{"init": "xavier_uniform", "beta2": 0.99, "max_grad_norm": 1.0}
Rows from block 4 of a small multi-label image tagger, named by matrix and row number. Rows with one number belong to one neuron. Each number is 500 + 40 x the weight over its row's rms, rounded and kept within 0 to 999. All counts start at 0. Numbers have three digits each. After the name is the row's rms in percent of the matrix's.
After each neuron's rows are labels from the 100 images, of 14976, where the neuron reaches its largest size: "responds to" is what is common among them; "lies over" is the class under the peak. Only what is clearly more common there than usual is listed. The data: larger renderings of crowded toy scenes. In brackets: how many of the 100, against the usual share in percent.
# gate: MLP gate (model.blocks.4.mlp.gate.weight, 768x256), inputs 172-255
# fc1: MLP up (model.blocks.4.mlp.fc1.weight, 768x256), inputs 172-255
# fc2: MLP down (model.blocks.4.mlp.fc2.weight, 256x768, transposed), outputs 172-255

gate.590 096:475503506427519522559536479458442482467512438505529451525450580532502530529510530411552588464524493542507535475503479511488559527569480536464438450459537472529441519573467506485533464541458521446501473499554481482499491504393483448483539532541531506435
fc1.590 102:536511547500498514550497489540502432485495419466492418498467527481529535532510457524496580488575529589509485546493491485442532526581523547512464464504453441642451481511399510450496497575539502477513523462460530518524466541519506466464542462429471479457
fc2.590 099:507425502479513553591507524510558537486483547465521548469496510478528553544453439498562541553472510418505556439558508493501468491553483525456564454461513536490516554540463455533495416500467505456508469548520522500464543469486491544449520470462501493510
responds to: arch (45 vs 12.8)
lies over: arch (30 vs 0.6)

gate.754 101:548532556495503494509393498475495494482553479493505469511513517435504514422511588468486503497491489493497550508512490461499545482567439506462563500501486530513377463578513560491505506506438480442525512451548486533485487488475423498439551531476491534500
fc1.754 099:569529508489507531408544524475570541502397551457483489505615564442517500549513590522582547487478514499525445434499524504496488495473459544478425458533463470485416443544496513455509500513508510468450507508443523451460483533535474497438493538449496524500
fc2.754 106:362516500476462565529519519451550506482479466506499504489478460496455528461553521477491473502434497495536585504504559591477434466613490462373438449495552465470481498490439479547436454491499483492513478512506495426510522477517479470477613486516511503514
responds to: barrel (100 vs 12.6); largest object: barrel (67 vs 6.6)
lies over: barrel (100 vs 0.7)

gate.328 101:492502511542517496554494493537484442544557505412425492542442559500496528486518478570533451408510554472426511488488498474517455463478493471518528502505520498480478509525485617492388410517464482552497517478448535481430600506536534445556485451556510527524
fc1.328 104:420549569513429530498462468441483543546526508464409504481492445481501568488437522527529480435522525469482564504470542415549503526531521596489464590514555558545499452509447503475527465464486510448495531573491541489488449510461463505503487463502453499525
fc2.328 109:450558470442537490470542516508481405522486524508466448426528472537556466433501509519537503513595479485523387463546489477436476504522485568526472462503577504459429410455530550483540522525472533449469487567441527427491529426501460535616488466449496508502
responds to: candle (100 vs 12.5); largest object: candle (30 vs 1.9)
lies over: candle (100 vs 0.3)

gate.102 113:478435404544496499511449480490527556418458432499429549527491560483569536494523510532516553565493506588507496521487500489507468459562524568490567523472464481494496534400471545576512505536436492499495498413516569518480568489456535460479475543484557526484
fc1.102 124:477499551478485514547521528503547493621620525492551439516528464466462500480532557465534455489498503411491470439514469488495596509500548464456497436540615462531513451519477493433517484492511578510543465519511479535521441492503540456460507530530475463564
fc2.102 123:527503531466488533486494556472514564548511507519424568517472512497550482489540452462444544458496478449500450538498454445572543524451527485470503580524436507506540545493527484533515551423545506518483541513565469483529502513493498495470502490515581453466
responds to: flower (100 vs 12.7)
lies over: flower (51 vs 0.2)

gate.643 102:508527382419504528411491502464464548531458522465438585514543492523497475523487374518508484476432525526574498517467506500509443467448508488521449536526555611464533529403509539455532486464585487497568397506448472496482509463527526481530533454494503510440
fc1.643 103:527500490507512505429445520460510539513494541537490464474481457463503469473481462504498455528564544467508547419493521575536499414496538420496542561529550478486444470501489520519508490516467490477573505519490496497554533535471480514456411431474469515493
fc2.643 094:406507625474501451479474462453503531523520530461444472523450506489514458451478509515481548526508467505509530425488515509458476424492420499514456442511444529473491457505473485471533473524538455470457541486486552466514489542544501468466476492566518590564
responds to: truck (49 vs 12.6); largest object: truck (25 vs 5.5)
lies over: truck (33 vs 0.6)

gate.115 106:507489505501545480499472556553498553473499504484482431474485520533458542479467602442471532549548526511483572539498552509502543439443585510566468545463456453472563529479486580508509471483375478501470529512450485485435495535417456567516487497463551522448
fc1.115 107:510567476469546474478547558511523552529544543526475570550505491500516483499479463440500482459517426453373489553542520464488533493483534511518482486506525484570458439555509523566474421503595457438515550541497498429483444513565547546405507493563439413461
fc2.115 105:502541468493544520527497529507522506502437550443418533526528521554479499491511499501517541467514489448547468552503491427501442499449537538478493533543486481504485491463506505475505451550562481547490493539576483478590494502447474466482444494535547510413
responds to: flower (100 vs 12.7); light from behind the camera (51 vs 24.6)
lies over: flower (65 vs 0.2)

gate.36 101:501581511503516428569516522458508433485492481473499448480474522489573492517505533511478490480572528484583449423488505436476492423473477570484429530443475475443447461481550524485541495475472549454511535561505491518510469498515579483510508532479468528516
fc1.36 101:509471514542563430486476520544449428553447539505479487552539524534512516472401494501382562502554445520442575549476451547560574554534483532485460432509512576561453457506408559591460520466536531489528492457453502503476548517468494502526490547474482471434
fc2.36 100:405457510492525549500448564412464525478413497451502476493515545563496481453489461484516538462448435510524490373520578537473442549509498420521480559460438578532479508506527514471483426531506462485583540575482484471509525497395538461542482568460527540438
responds to: truck (39 vs 12.6); largest object: truck (28 vs 5.5)
lies over: truck (29 vs 0.6)

gate.65 104:539514502496526527546501408514487549497467506475508533530475514547560524459506399499495535505358478490509499521507423451535427500507443513554583484540463498490483451447462480540436481518532454440506462491539552502533476501511560551445450510482473602525
fc1.65 108:475537545465518489480524528543497434571502482544555521475505511486406479531504513447567444540542504536515602497463535561510490520517508491492394460551451484499476488540556522509518482525477509634446508527545457486462519474435460486518477504453542467509
fc2.65 108:534503513527491479579460463481472485497487514522503499511485475490544511522537488512504504492522520399521500524493454465494511491540587539540436531535614515438460451471478478481547542494580528504503475558453555515521390560514532462575428498499457509559
responds to: flower (100 vs 12.7); count: six (41 vs 19.6); largest object: flower (26 vs 1.3)
lies over: flower (50 vs 0.2)

gate.136 103:498426429480475544524524483390568511529506485519543550495456525467534460461488436446559496489491557552482568517568421548442521466548531484593533483452483488470515527480469522509520488570447467537470456526559379493565539563457478458504494428464472449400
fc1.136 100:508492431530524420471508467551524457557487538506502493517470504469485488526428478608489449489496492445461492537503470491461515567502481422509548508512441493458486520494629459476554532536513460543592586449439561536474550524554476528453542519450542489516
fc2.136 101:542458447482487469508471477511482503540573571485470479484551499511501492481517481506538523563489469548517582473505496531513499493524467532471536493538568480515473457531493522554536545507542500497472488494515532526486454495537455579520527465574487461534
responds to: airplane (42 vs 12.7); mug (40 vs 12.8)
lies over: mug (33 vs 0.5)

gate.301 105:508495455479498513497551528507541499464536503481420419453533485509515574591495527523539491493471513427438522520541552520458514531557498534590522499513534506506487479507497469488483530474554482503528480469479529514469441590445551534423516519389477504470
fc1.301 110:518450445445478472481494546455503539488483438473473529502547479419514501501567492462535436475520460521479524513546477523446486563497508518342519465495504556428500512505489480502570561462430536576536509606534526452535523425516533553524467520470525539510
fc2.301 107:476492436434438519452497471484535445458471438479442486523452515512499485459476506482508430455498469483520473484514587541514534466566462438535515529510514457487462455528534551470489539480537531523427554527467471496444457450466504546546419477513476493554
responds to: mushroom (94 vs 12.6); largest object: mushroom (62 vs 5.5)
lies over: mushroom (33 vs 0.6)

gate.389 103:509521489534535548532414512524528540528502529474489458519504455504462558522495418502517462499475492480472475524499569456566511511547487480610484530434475464520546530506522506511378494505575411485524504543509497527475540467508572539563462492533537479504
fc1.389 111:503503477469454401511452471483502495567522553418508506501533504471456521468542401510501510464515460523433453514491573446512495502536521467403526433510513462411447518552476495508469511504501549476452503543497432443491574462489542525537579468541502530457
fc2.389 117:470559456475500517509540487489489411508548523543493471496534488553503482533449501512496478482532487523523459535492412573475489437526494514484476428487601492504444489452457527524475538467543477450474532462531504509502549518476517543515524507488456493522
responds to: candle (98 vs 12.5)
lies over: candle (74 vs 0.3)

gate.764 104:472493480481572484497510416480485455433529486513523536478481497481484518525467432569412540516481448486485451498452497559540521597505509484535584529529480472549489491502420505523477648457458438492524495482433472507561558500454557492501555535533564557468
fc1.764 113:510508546513479504457603563493502450464494603508484444540552453477518488530512584496479525454540567554504499460512533446547518453503520539515471531542544539486529456539501467397478458550537570548454493441488445517534458447561424525409430533422468477589
fc2.764 105:517523548448563573569516522514463471531560542558534552542494515464459522463556529474556506453386556493493523487529552465522573465501505525463450537528477510518508557526548566453522500509443516466517470462484509591518501552562564524579530508492488486514
responds to: candle (99 vs 12.5)
lies over: candle (34 vs 0.3)

gate.372 100:528471610446463506442423483485463518509488454502431482485465541464517524469483516652439479499523506519471534526528563436552550492513515559510516551481559478486501510413502550490488481532454494492480510495488516524506506485494493482565444484549490562568
fc1.372 108:501544561492498523437476505493492465515443415471464511474538493551544506413551576576517481495589501532463482510538489401514563489483516569503461539462555522481486589514550504539503458553502528482517490428497511516499562509443559513531511559425508532540
fc2.372 107:468528527425517518434523549485519464517503517491482489498523491544524421511449448487561500477531414532497513482518537550482515486492464485486494413497548467545493443521461528510472447419539571476517540522498516465481548466503528509561456564530546523538
responds to: candle (90 vs 12.5)
lies over: candle (79 vs 0.3)

gate.582 100:475555444561487512488502466503542535484520441490514470514522472522574518484421529511454522488543523494476444508448515530488538504506494458477536477521575451463462494524538599437542517467542467507511480517483583522512506587473543481510484483506496504429
fc1.582 101:497482498520520425501501552493421528575535536559566534475487505450490497447483528528559486550537530447436435472542585537521483445452446523502482489466530498527422504488439485565447464409501553546473498484490462494445526510526509510540528452508488498493
fc2.582 103:457568472495499551499563532547516460488510526479492461461461481522424564506457522523502475436502453412497567464525525523504510486504498454505474455506579402458473559493490517478490446430492477511525456506572521515473514433497424543587507416501498526421
responds to: truck (44 vs 12.6); largest object: truck (28 vs 5.5)
lies over: truck (30 vs 0.6)

gate.343 104:434501521490501517528427501497539586495529516480489471403456466572503566489464495524427500487467522542399501561486495469547480467456518558519493469480549483532453505533528505511544510505493471530495493477537450449573443445569501451563504500608453536486
fc1.343 103:446493480528499542535425478506457533577407479462466596484495496567494483530449529473533420512614545543435547524503443500466493560497466457533521507523508464548504465522416459472420488552476490446505469511458519490500566437448499487532440478520481460531
fc2.343 099:509488559458439519505452489464498564544501429526497463530522479519495528482514509449496529416481486480472436497590501529498511498448502485522466526583473526462526500503562587559519511526516459467514529532471457492400535471412497497497507453528462486477
responds to: candle (76 vs 12.5)
lies over: candle (53 vs 0.3)

gate.626 097:483513471503414423493498502440540561591458562465431480457482512478530559507487494487510485433533499474583527553546508461524495505425516508513475447483490541460420521488535507516434455519498469494502484463478485543449554580463566478528510486457511469440
fc1.626 098:560468512589495499546442492560471567517520429426498581538433436544522411614406576485459548510482459488600551458501527488426553433476518539481508541482507551528537452438528554484513539504449458489508471477459551558500488522557473424505553517540521474445
fc2.626 096:495502632547475568539480536609581558538586501492518540508484518526534509487553513506466475458545492492565479511480510533476521489561534490462481484498512465503452549493504493516520529461483487439442462436521532484500511430438539505450471552490513530499
responds to: candle (74 vs 12.5)
lies over: candle (65 vs 0.3)

gate.75 093:486535515583542464461469533504488408595507438541475540466437435529577491506478535535479477493555512441529493512554537475479509461451563544484529534496532487508484521546508545447440533466476483527493465462420465466544533529484525494490504582438508507482
fc1.75 096:528569505506544504526548482453519529563492489455499526536565555478521525514444527557420510506431435478458498524493525469512516532530452523492426528425533469502536500495529525497474445521486496467542471493542497528507509510489492464534496525576445490502
fc2.75 100:482532572441524505469444428494514438494450455446461462529535444498533494521483525533561463450550492530537481487506571494553492563492549506512544515496469484517491535497553519446508419516471469542512499521476561533559536507453526522538449507386456523533
responds to: candle (62 vs 12.5); robot (29 vs 12.3)
lies over: candle (48 vs 0.3)

gate.230 100:505454493544557540429489490558488502481468584423515517480579521452445440473483556515439507539483567441494548448450497508541409512524476566419506474483530516484539482490536488459501516506470404499536456459535492545480484472500460534467476514511518467527
fc1.230 103:464459484487544524503490542501535469544551553552539523493457477459481555551500544536523401459516504507509525450424524548466582474573496423552446552440442522513570524505517528538562490546525532506469508535524531472523479429435469435450480600424547526526
fc2.230 093:488528515524585502561491519470552500493431438536529488521448502490456460477560519524559523531478579472534457498516520514512461491486487484570563526430562468506477493556489472505416450495392522563450474510511441535507519553511534602485425467527468481449
responds to: ice cream (55 vs 12.1); light from the left (54 vs 24.8)
lies over: ice cream (29 vs 0.3)

gate.250 095:433504499497547489438487496471572495563470510491489463475455477542528506531520490516453437512446552518573547518510456510490481577475483528550522459507496531385556554547578544384543508479482498513511464454552591462459431494413482446451461453507448524487
fc1.250 100:530492429456532516459452461493523480516479571504482524471465472591498496497571447551487481486521477401502484464510541513514380481461519532560464470514523442561469480519514526497545533537586536529465429489442534460461503471554465444544526508484529518538
fc2.250 098:530419458451498486532539491534537489515488440536552499504494488483454517483509500475466514450474468523503530482539547549504649430524471556472485498494412501530552549528538489474503495403466521568520449552575532563531524512482421455544503474541525507491
responds to: ice cream (56 vs 12.1)
lies over: ice cream (38 vs 0.3)

gate.660 100:437491443408513448504494444479479569396523525587458490495547549532515496492505519531473611500543497498610424525489482521476493577508459539508438478492496534563466438489534508467479498512469449535548468482472516457492511450419476531479512477464478503564
fc1.660 102:519528510503533571525510465511549504488521497499518511500405458451485454531545467421504476472506487480543464584524488456526514467562510570513427456462540459514465486564469514471484491484509585525510495574502458504484511563448527456460458457545456512461
fc2.660 097:482587444472538552562467541531437557528469508508476504527411481523460406451534481510493465560489467476522461475521538475505523470498433550456450560452522630476492449551475520535407448465464556472489432464537501459520488470452479492542533514525516458510
responds to: mushroom (61 vs 12.6); largest object: mushroom (52 vs 5.5); umbrella (37 vs 12.5); largest object: umbrella (29 vs 4.3)
lies over: mushroom (57 vs 0.6); umbrella (28 vs 0.5)

gate.22 099:490439556497564526520536434410510468455505528467498530503504559525576508527483455565585544498519477456555541413498497540519502439498553454473545539553571505537596515515493554496523498496494516530450433474553457463458446441502489456422522498511645543433
fc1.22 102:588451557563521543524480461472477510576459514405492546500477429537557447467571576470504468440589558485503440476524531496515512511508499467470454506499430466540557445499555502553505548436450485529463432576523559474468538534557468499512458499516530476505
fc2.22 099:406481516523563523405504472478431513431519547496487495469559502565432519475495510528443527504534429494532459536516513480530521466421464486513470497524436471431544458550528510501505506430513488529515497495545435511551515496518505511485464509478561479501
responds to: arch (50 vs 12.8); largest object: arch (30 vs 5.2)
lies over: arch (37 vs 0.6)

gate.741 098:521535451447481499491466518482534474598506500469489492519485462484520504477526500516445479517545476473552482443510481512567500525551534424441568470492549537495552512487508497581506483341432529470517490483526423483530507480476523509481421518555549523429
fc1.741 104:515579508510532484519526515525474510524514459469473577544455469526521457432557529487496498518499488398490538421516494503523489580551465428474534465505460491408547510509439530566478438405540427479532457485514392532541450438457563559483491601474470509415
fc2.741 097:433465480555514483494490529488550484577489553445549473472604573482581456472492529551428446494594510534514473490512530523545488487484526553522579548494559511523482471457447539499458467453458521412472464513484454508492572525506482507421497409526577510538
responds to: airplane (91 vs 12.7)
lies over: airplane (60 vs 0.2)

gate.532 101:562583562518485503507454493540461555511589444552484551555577538504455475375464543606420472507491441471482520464501511579437520518498562532555545501567512497504551545472473508529521486584531435531524485553517511425490538503511543505470544474502502487411
fc1.532 099:499431451553502519510449471514488512452511511520436504511464400517513515532497511505484410492544523471541496577497556452519554500465514533512458456456506447538613549544567499533576548519518473577538591477479472503479518428537440491585517511536539503517
fc2.532 096:519552479593514536443447500525515507467424512453539507479515478570429542430526490432574524527491538526463490480537440450467505428510531512505478504476505498487489509530558472508535375460513562524513498415492555537562525520455507491471492426524491537450
responds to: duck (55 vs 12.7)
lies over: duck (41 vs 0.4)

gate.738 104:475514493454580479513489466465440506583516503485430506504462512518441539455409514470444524466535515438571523560400522514515508508488535510560508494431573575573427590494507433446516557511522547507529470555505495528514550410495493480472489487525477447476
fc1.738 104:482577466524531485583466523512465579551560527470472514552413518542449533531450565419465483514452469489502538456532466492544515511570516479567462500518540527500530412525456438548505509537529585447502442507546463488545504427531497484504434534501520564483
fc2.738 098:472438568454549490489544476476499500511522491503473522460493493557529413486506525507510511547509566538542517507523532549514477541518520445509476554592524550475465458576513580506458500387508510522479469508518511520467507495497399514580526539534523483533
responds to: duck (54 vs 12.7); dog (53 vs 12.1)
lies over: duck (27 vs 0.4)

gate.673 114:476489513468504498579516473512527518493463489457506518487487437522483512444397477484450461535480549530454515456521481514539518463539520490534536432480439498456544499383537529525436475534506475506532460535498523533528489528462560507495514503468440538472
fc1.673 110:495485614493449569567572456493523516550499515470544541473477461527438506485446525512486444475490543548494531522483439516512554503535521554543464485491468526466545486415507464478403488554536456563501483570504539470573478526506517513430454506472439527527
fc2.673 107:404463505485575563490495474515493562455504496490491454473480453492421452482531512491496493460444481404517512537556476515565444523514472470507456449454498416502491611501520525509538467571494520506440477478513487513577463477551490560516493466441561508505
responds to: robot (100 vs 12.3); largest object: robot (45 vs 3.1)
lies over: robot (100 vs 0.4)

gate.302 096:490511465517499469530463550518533496420459489478501522498531512441493535461496508504464455446509471503480544502530520495524500480539452490524501516457468477485432539442454513474435417488562469524410440443519424480531474496488588490534564592442559501482
fc1.302 095:426515466526491512442508508438498498486534467482549556503492558470558478529451528506424546515503505489551546568549496516414487575457455475477461540534537443493444464435542485520554497470531459533530479491518489614448485452438477478454499476473446502491
fc2.302 103:541541546535510479455486478460531591507488511480524486516526524463533482510546512541479527557508471534504476470431500441483489435538535506502586528546508523478488545469515570502480524516458449550433497493467482549517433548442483473488483556531500367491
responds to: barrel (33 vs 12.6)
lies over: barrel (28 vs 0.7)

gate.34 113:507464547511511549573506496512554494451526531499466522374473506457434517501525491530454550449492488577544471448443501517524438483542556525498517496579439485523497535504503508486543551431480524519498505490494381479570489503427509552570505556441448480519
fc1.34 116:452487521512525497504503494495483555531518477500533372612437501486480547496510547523528574542438455400481545459426544481489537504520500449514523538589512452453490518501521519444449470549477466556481480486522514504487604463570554540513401566543501566455
fc2.34 113:527550583454490505577486435564484530548496508589509524485552476455546475529464447530487478422408546474549500565499458495494463513467536492430475527482535564479502449500472466509471557488601509510512526501494439490510561550503481491472477446552443550458
responds to: duck (100 vs 12.7); largest object: duck (28 vs 2.7)
lies over: duck (37 vs 0.4)

gate.464 104:501479535498522492469406458448479507457441489496516503467525584531495464514508525500500583478553533548437535487486491527400555523579500542440532423549545508560481511542534502506533480538539541523475514518521514516443517494538455486472535556471471484448
fc1.464 104:468491507495504541465456466559517531545478500512502529458471439490495470467515607526481586470470568489498554476559530461407481489595500535439527495459519458490477510603544563510504625556469481454469491492518519542468456513541488479492469479544448513531
fc2.464 102:475484539552445554502518507546533492521494562541505487462477566510467488537462504457500419556514518447427493536480579494556494461510468476448524438480570488504585448571424527508468427508465425547461413589516472449465496499487496564501531444494433491450
responds to: barrel (100 vs 12.6); largest object: barrel (58 vs 6.6)
lies over: barrel (100 vs 0.7)

gate.364 100:486507507476548479535411473464501438541461424484449494501571547446480524475489526525562483534467461473501494489459497547480545502499458524515488440461552453463471488510519426500515494501461532511492445507504450537498542476605446540425500457457563520458
fc1.364 100:504499476429548494558514532560540533471465567484509513532444416482506498504534462572485422530479496530529515476444453513496500436507523486605565537420484526512559453505497515528523515492484551518507455472508474493512574572514519499476568522524429452497
fc2.364 102:553485515524453515454439544533464541437524427516479431478446455488483465503526502494506542521479488430515417505533534488505548548558511562554510423543480564566524509481503489538522544467444486445567497484495491508490453542449523521534536562520543489540
responds to: barrel (71 vs 12.6); largest object: barrel (57 vs 6.6); its colour: white (26 vs 8.1)
lies over: barrel (69 vs 0.7)

gate.526 096:478453531454527481558427532487580491454550547467516535491485477591513419508534481631450484478526543420494495509471430535512597542526526500502456498550481494503468401463500469536565496491537461493531540467506459500550508520477504525510482476535522461529
fc1.526 095:505460512535504489458468454519487485537460546493511569482510461546461612487496483482584544503503495420567566465507424551475514399519551480421450489585462495540523452545519524477565409459502516476506439542485478526476489484487543594502456484532499499548
fc2.526 097:472504539450480547471547455493505520497518482415521521468540522535475482468570500534546543528449490530493493486480491461430466496493458410527530517555507565478430505519536497508449434488450503500499558453510521508488532498535534488432546473538482528504
responds to: flower (95 vs 12.7)
lies over: flower (30 vs 0.2)

gate.672 096:495487520483533451441451426472502488510535537511477525456485450496505490550525548497531473572477514477524405471529540560559487438540502487408485469462441555441532451512519547532495580502488499548481463558455495425487491496479450566478449534472545484531
fc1.672 097:446572471553551470462510492438508511465441555445471562457462459512556557500501466491506492528559580476393480499521456467480434465504527491413538523523597473462469522485504490506518560537544498494481546439496475582480445468536460509508460557471509441462
fc2.672 094:506502524423516521499433476514589511449467501540461490514578442575496491462507493508493558563510486528456472553587487497443550511546470478498545459514487495497487539474435511462486444472472507438549440569516463481494484503434487491463503523567472413461
responds to: arch (40 vs 12.8)
lies over: arch (32 vs 0.6)

gate.173 102:477498499461467493527460536451525476534537485457491423565458564498469537497494416510529514453408466446456515416484494448495578488493526481489500529525586573459486596452449484476518576504530517508513421532497570458540460491468500476465484485534551543546
fc1.173 104:516525459525493590562443493453492484446541457455480466451487531451487520486497531529501523411568514446491520535497557472428474453524477461477527508439566521477506545519515473460476499550506518542511462485469524445516505466478494567433445499491489501459
fc2.173 093:425475488486547526482529521488505472512475536491556563473526562543536556477441483495444530509458497457504528542483467520523521486479542573498492537452478523495493517569429517482560489582523506537517503470535452417485527490493429493575544504472519424536
responds to: arch (42 vs 12.8)
lies over: arch (27 vs 0.6)

gate.26 094:475500487503513379518478416500457460452437503509527553512477411484558516473487473550493529512508464540453486425550449499508529461497453504516576471480466513583543505504578451512468504499539590457489511455514483537520512497482448461532547505476491461435
fc1.26 098:492480421486496487534490473448438488460449454540511492498434478499448583444534437447439504550481446542496533531509450517511425423523459468456613444457472458497540533515469441505454465503436536456562410452480437507511526435493477547510534566518534521473
fc2.26 094:499476476510443522528509441481504468536454534494501495515528493498593415532560559515532537471481462558517441570573497461527501489570468432478497514488433514568526474452485482483526467492512488468525520464487520491431474453483636502559517483477505555458
responds to: arch (39 vs 12.8); mug (32 vs 12.8)
lies over: arch (29 vs 0.6)

gate.127 105:509537560518507499551554449542454609492449493518514542493528516562457449509516536514475440538512451403488503520501528480537468506483454578534539540635486581537493539441411487523502474525523517512518468447477512485560544477478474504545483494505485476405
fc1.127 104:508489512462533514539476542419477473436512487500510462543490502412456489445522466554431388470449491564475470506564490506484510489489475426543476534439469483470489429561492458432491559507511464514476550489512508482454535477528595550492483523506531560528
fc2.127 105:534569419489512501550476441510591530528456396441517474517506500567508454510470442455536441480488581482447508472484476516478519492461526546427474529497453465451543497525572392509506553469517469535544429516523504498469541538508475509453539505448546585463
responds to: truck (81 vs 12.6); largest object: truck (46 vs 5.5)
lies over: truck (70 vs 0.6)

gate.86 097:533495519495430488494494544508511522510537540457510481479500505496574665503530548524484462490551509462447502491467489500551533501502503574522438431529474521484496538477483483504541471468488525553471590588462488507531459471474520441498463401484493502436
fc1.86 095:479469592471596485504461511507495457532581547483486446495457511480491537498452462508491466509468529499408545529575517458480484471524493491532477541510531420463441504550472476468514511534522467508472524446505473551502495537454506466453456468467558542465
fc2.86 102:430462511485620494534514499541471560501568422422487518516475535550461471523513506466465458533493605478540531508447530447475489551448484588493460471502504511480506556428481497492507468424531514507449469540555523541521507547484452447483446502521542469557
responds to: truck (40 vs 12.6)
lies over: truck (36 vs 0.6)

gate.180 095:511527467483572450483559520536512537451531485462558623455440435487509479547478491526472487451491520510474507478537534467485476464580472503467488460531514478568461495492468484506481404517502546527475467476504514513516541483505490501487505543474504501475
fc1.180 103:576524447529463474466516506482461525531523417548525506457524487517533625483468539449529546509468472493538509496520472498482512546575541512497604402601501514476485454424480507467519479471488414505471480510479560483518477496470462530500519503405491517459
fc2.180 102:463428488436592499449406487475501515488543449539488494490477464450497582542466520493465447527558534516528449548511507504519462497446447557582568478503486519518557534410537489474530505553462539447541480520474501565497499471546506486528480449509498552525
responds to: barrel (41 vs 12.6); largest object: barrel (37 vs 6.6)
lies over: barrel (31 vs 0.7)

gate.737 100:514522461468477512542482441498494518534393567506523461516474464526490560547411499482492517499509489554557536427475456548421536496464498528559564432495462564452491492505491476522501547508456520492502457461465530492556418517482508512441451509516516544451
fc1.737 101:509488507474477509487429404497453466546544493511460499532443462511472466503467483538546454549471445534507457486460507552551517491620493572524554522517533475510552540455550521510400448538470501518501523528464498470533541497542454479582419518456483516494
fc2.737 101:513500430539406492445495514561436490511451451487491499464549478479492488561567486566470591481531537550514483557572497522553553454491541464468514486558453455594428500456584515482519513507499493449441539521499502479468446457481459523516495471503561560534
responds to: sofa (64 vs 12.9); car (32 vs 12.4)
lies over: sofa (48 vs 0.6)

gate.162 095:490495499477486564470437450491385505397475406501437518561425505469491511516457473524395522447445496520513487499508526462523479365501567455543486516429539488526463541458527539480510482546550505505522483570485527486487512467506505509537531486561545501466
fc1.162 101:530513530480511528416495491524421532465440461505494465533524517503433481517490507485514497485459478531464491433566545522541489439566529505516528475473455470547494494452479513556588528542502549469508482479484479500471465542468499489533438489517489475554
fc2.162 097:513478461494457455521596483502559535448488519502480641447547486489492499500467547461470430495491556497566620511505465515568491451524509527501463430460428528517482572500518509495461461550463553544564483474477495567479549474547512548440555500525491470596
responds to: flower (61 vs 12.7)
lies over: flower (30 vs 0.2)

gate.500 105:460492582448519450496539482485466501445479531501543517493530438472519481459526502484487493473487432480426591515539446525450503525523453477510546485491524467532516488468494496536520463433505450496479519498517518538522512623476491550387569498437478526505
fc1.500 106:555493484468436485498460540548472525537505502484473523424545545592506532499477458518449565443500483581545462473513490468445504556557398491428523492533522488506427499421506527569503498488525363494427430543498461517500482540494498555555455489475469506495
fc2.500 098:522560506589576510393470506482540520509543482470518498542541430533536520602530498513492431458540481425563480558495494491489516525553486490524510447494514457591473510492420514469495526526546501502423525594485521484473456497504523508521535476466487505524
responds to: sofa (42 vs 12.9); car (29 vs 12.4)
lies over: sofa (31 vs 0.6)

gate.569 103:548585487445527499502490505527463518476511462466495559453565493435487493520436482528520509595551529555426478510458414486437492526524447488532547462480472533524424507507482488537524509493573496516555444480484520474498487539525444469516490497530508500523
fc1.569 104:510494505564484518480471529501487479513517517427520421534542467530422544548556590500473499445421476526500544522522598514588465495516538536460483501552482389507573515505549443468452525459441469458468575501521454497502512487486526471476527484483474523475
fc2.569 099:598476523555450529466526524506505502498516523500492566480513490508515542460469549463515406537501442517526471463495499468477567500455509532525485471567466572530464431520488484458443461555543494491517580559550495536489450502504490472493514526503510476453
responds to: robot (99 vs 12.3); largest object: robot (30 vs 3.1)
lies over: robot (84 vs 0.4)